config.toml
horizontal_flip = true
norm = "rmsnorm"
norm_position = "pre"
activation = "gelu"
qk_norm = false
patch_size = [8, 8]
layers = 14
width = 320
optimizer = "adam_atan2"
Rows from block 2 of a small image classifier, named by matrix and row number. Rows with one number within an expert belong to one neuron, the router's apart. Each number is 50 + 15 x the weight over its row's rms, rounded and kept within 0 to 99. All counts start at 0.
After each expert's rows are labels from the 100 images, of 14976, where the router gives the expert most weight on average: "strongest on" is what is common among them; "patch colour" is the nearest of a few named colours to the mean colour under the peak. Only what is clearly more common there than usual is listed. The data: rosettes with rotational symmetry.
# router: router (model.blocks.2.mlp.router.weight, 8x320), inputs 0-106
# up: expert up (model.blocks.2.mlp.up, 8x320x320), inputs 0-106
# down: expert down (model.blocks.2.mlp.down, 8x320x320, transposed), outputs 0-106

# expert 4
router.4:51 60 40 65 44 72 50 34 37 60 94 35 53 46 69 91 36 65 57 47 69 40 45 53 61 63 22 55 57 40 66 47 42 29 65 51 28 26 34 66 23 60 87 65 48 62 38 16 32 36 23 62 38 75 38 43 41 49 72 64 54 58 24 33 32 24 41 41 42 72 57 32 30 53 71 53 39 78 22 60 28 74 33 57 42 46 79 58 40 59 35 54 23 24 39 42 52 60 69 31 68 49 80 17 46 20 36
up.0:49 44 57 33 43 15 62 74 61 42 43 49 47 43 47 33 61 26 53 61 50 58 64 75 47 49 53 46 38 72 58 59 66 54 50 47 65 80 72 45 52 42 25 28 45 20 66 73 64 47 54 48 42 26 72 61 67 63 28 48 41 36 68 34 72 70 66 52 78 65 44 57 62 55 64 66 79 56 62 46 50 19 67 59 74 31 38 54 34 41 63 62 57 85 74 46 71 47 49 49 37 61 34 53 70 67 43
down.0:35 41 14 58 33 51 60 26 44 58 42 51 53 31 51 46 14 50 41 63 44 74 41 40 56 29 75 46 60 52 66 52 44 59 45 57 26 65 99 34 41 62 52 49 47 39 45 39 44 50 62 57 20 59 56 54 56 58 47 58 40 56 75 45 32 26 48 54 66 42 58 66 22 70 41 60 22 49 28 42 71 40 43 43 46 46 60 35 73 56 68 51 74 50 27 44 40 39 58 37 83 52 57 52 56 51 60
strongest on: pastel
patch colour: grey

# expert 5
router.5:44 49 46 43 62 19 23 56 62 63 73 70 33 29 44 84 47 67 56 67 34 41 43 70 48 52 46 44 42 50 58 51 53 49 42 32 37 24 44 68 29 61 20 61 63 26 27 49 28 62 98 65 58 65 54 16 41 70 50 52 27 87 36 75 66 54 62 55 45 22 47 60 48 32 47 55 55 53 46 47 75 70 61 72 67 64 40 34 25 27 49 41 34 51 26 37 43 49 47 39 50 30 18 81 45 42 36
up.0:86 60 45 57 66 67 20 48 52 41 39 64 33 55 61 44 57 61 34 44 45 45 67 39 48 53 35 39 43 60 43 37 29 58 77 60 43 67 44 50 23 51 56 47 53 49 45 42 50 65 53 43 46 46 48 48 48 59 70 15 54 31 61 57 43 49 32 82 19 25 49 43 68 52 49 37 51 24 61 55 47 50 67 55 63 70 56 51 66 24 54 46 67 45 56 69 72 25 36 53 35 45 68 42 67 94 49
down.0:44 34 34 63 71 32 34 52 65 28 45 63 39 26 27 54 44 57 35 41 29 47 58 19 49 31 26 37 41 59 58 79 45 72 53 57 42 71 41 59 56 26 38 34 39 28 52 61 51 52 53 49 52 24 28 70 43 17 65 60 57 45 36 32 35 24 55 08 24 24 59 54 56 51 38 26 45 45 56 32 43 62 57 44 64 54 64 74 60 46 55 38 36 25 29 34 59 20 72 57 30 56 31 56 28 61 55
strongest on: earthy
patch colour: black

# expert 0
router.0:36 72 44 46 60 59 67 48 50 45 08 54 52 50 32 41 72 46 43 71 39 67 56 66 41 41 78 38 44 32 34 48 60 39 57 68 76 44 52 26 58 51 32 73 57 47 36 52 57 60 27 62 51 55 67 67 51 44 61 57 46 44 65 40 70 39 50 37 58 65 27 39 61 30 29 40 50 47 64 26 24 55 63 50 32 60 43 44 68 57 74 30 55 71 29 74 38 65 36 28 39 41 32 59 53 84 85
up.0:62 68 68 59 42 60 50 42 40 33 35 23 88 36 68 50 54 50 28 32 43 57 57 47 31 70 58 36 37 46 53 72 35 53 82 62 55 47 24 44 56 66 75 29 64 46 35 52 42 44 39 35 34 64 43 70 79 47 35 40 45 21 32 66 54 44 43 67 53 64 28 45 69 32 47 41 51 36 59 35 48 44 41 52 70 52 53 46 53 59 55 58 73 42 41 61 38 60 37 64 46 44 36 36 52 36 41
down.0:40 61 51 47 40 48 64 56 40 57 55 53 59 91 35 58 31 41 54 35 48 40 68 72 55 33 25 45 76 67 69 26 51 87 60 44 44 37 33 60 45 77 82 57 59 43 46 23 46 55 50 59 52 54 30 36 74 29 55 42 36 35 72 39 28 60 51 66 33 45 37 52 49 44 64 37 65 53 50 47 55 28 62 35 45 67 94 59 46 47 85 32 62 40 56 45 65 44 47 69 64 26 62 36 55 54 36
strongest on: earthy
patch colour: brown

# expert 7
router.7:79 38 69 40 39 42 26 48 30 39 49 42 69 85 46 58 47 47 36 49 44 25 67 24 54 50 60 44 92 49 31 46 26 48 68 55 22 41 44 46 68 70 35 26 47 42 38 43 58 39 35 12 40 43 55 56 62 55 65 23 77 46 66 36 37 61 51 72 34 46 35 47 59 43 54 30 67 43 62 56 77 39 36 51 30 54 53 69 56 62 59 56 53 56 38 41 54 50 44 74 57 41 30 09 23 57 60
up.0:36 44 47 69 49 57 68 72 66 59 54 42 51 35 46 63 47 43 76 34 78 37 25 65 79 57 46 56 43 68 66 52 58 63 25 62 65 67 45 47 67 31 62 54 46 42 77 64 67 28 61 57 38 12 45 52 59 73 37 65 59 49 55 57 65 63 57 24 44 55 60 65 35 72 68 66 34 99 44 67 34 45 51 47 55 32 41 56 44 41 76 46 36 74 83 45 42 45 57 35 29 58 72 44 80 65 24
down.0:64 31 51 88 22 25 44 64 38 72 21 51 59 30 39 34 45 48 50 45 66 51 58 56 37 23 55 30 51 53 61 64 36 57 46 46 55 45 30 43 52 53 39 57 51 48 60 35 54 38 51 71 51 65 51 64 41 58 50 65 36 63 46 46 30 55 27 44 61 27 41 54 32 48 61 72 56 39 54 64 60 44 54 50 58 52 47 17 53 41 63 43 46 37 69 52 44 54 39 76 54 37 66 22 55 58 47
strongest on: vivid
patch colour: green

# expert 2
router.2:65 54 55 56 57 37 74 52 83 49 72 73 36 34 43 36 28 34 44 81 48 52 65 23 59 52 46 54 46 82 34 23 49 44 29 88 63 70 51 69 38 57 63 19 61 61 42 76 67 59 74 53 79 54 48 31 38 31 64 66 50 19 43 86 56 34 35 49 42 37 49 64 38 63 35 75 39 68 53 70 34 75 80 82 76 45 58 38 62 71 53 46 57 48 77 64 69 23 56 67 46 65 60 66 26 56 49
up.0:65 48 37 59 61 69 69 68 54 51 44 70 23 52 38 41 54 57 32 77 56 65 40 57 37 31 82 36 39 53 41 44 55 32 43 58 61 48 67 45 47 35 60 62 58 70 52 55 46 59 51 62 70 49 42 43 34 30 62 57 47 69 49 66 70 37 36 20 36 48 48 62 32 48 35 55 30 54 41 54 35 54 54 48 67 45 58 22 48 60 59 43 47 78 58 75 83 58 40 16 40 22 56 63 53 65 43
down.0:72 55 32 56 82 45 65 56 39 55 42 34 53 36 65 57 41 64 47 62 67 43 23 52 52 43 22 29 45 76 51 32 47 48 57 40 45 32 74 71 46 38 41 54 33 73 39 50 54 65 63 41 38 73 65 38 44 40 84 44 37 30 70 55 53 25 68 55 18 35 47 34 41 69 63 56 59 58 50 42 34 58 45 60 47 54 46 53 22 56 57 36 70 59 42 39 32 52 49 42 60 63 54 44 69 33 45
strongest on: warm
patch colour: brown

# expert 3
router.3:23 31 55 39 32 25 65 49 52 46 37 40 62 18 45 52 50 56 68 49 78 23 56 53 34 41 34 58 45 62 38 46 35 71 62 41 57 53 53 43 74 66 45 59 54 31 50 71 51 51 72 39 41 54 39 61 49 33 29 55 41 61 45 65 71 63 38 72 40 74 74 60 46 50 55 63 42 69 69 48 31 36 45 64 62 39 58 43 60 33 58 44 58 38 46 48 53 39 39 49 23 53 41 51 47 38 37
up.0:53 61 40 74 64 51 58 50 72 41 49 44 37 45 53 66 51 33 50 52 67 56 37 54 49 23 36 46 48 45 42 30 46 40 61 63 64 68 65 48 35 65 48 59 78 51 34 69 57 55 74 69 71 56 42 28 15 36 33 76 37 62 34 57 61 55 29 34 55 41 65 74 14 50 47 37 38 54 59 53 41 62 68 72 55 54 55 18 75 34 28 51 73 28 48 60 33 29 57 22 42 42 46 61 74 61 36
down.0:66 64 38 31 75 52 78 73 58 60 63 50 48 27 41 45 23 61 61 47 54 47 42 57 57 28 77 57 54 48 24 71 24 23 57 39 41 19 57 52 51 60 17 50 51 58 53 35 73 58 55 82 74 62 58 58 59 69 66 76 20 64 66 53 33 38 41 64 32 64 67 64 46 56 45 51 38 21 60 52 57 55 22 46 40 42 77 54 44 67 53 58 28 49 37 56 65 65 47 56 54 20 25 27 61 58 35
strongest on: dark
patch colour: black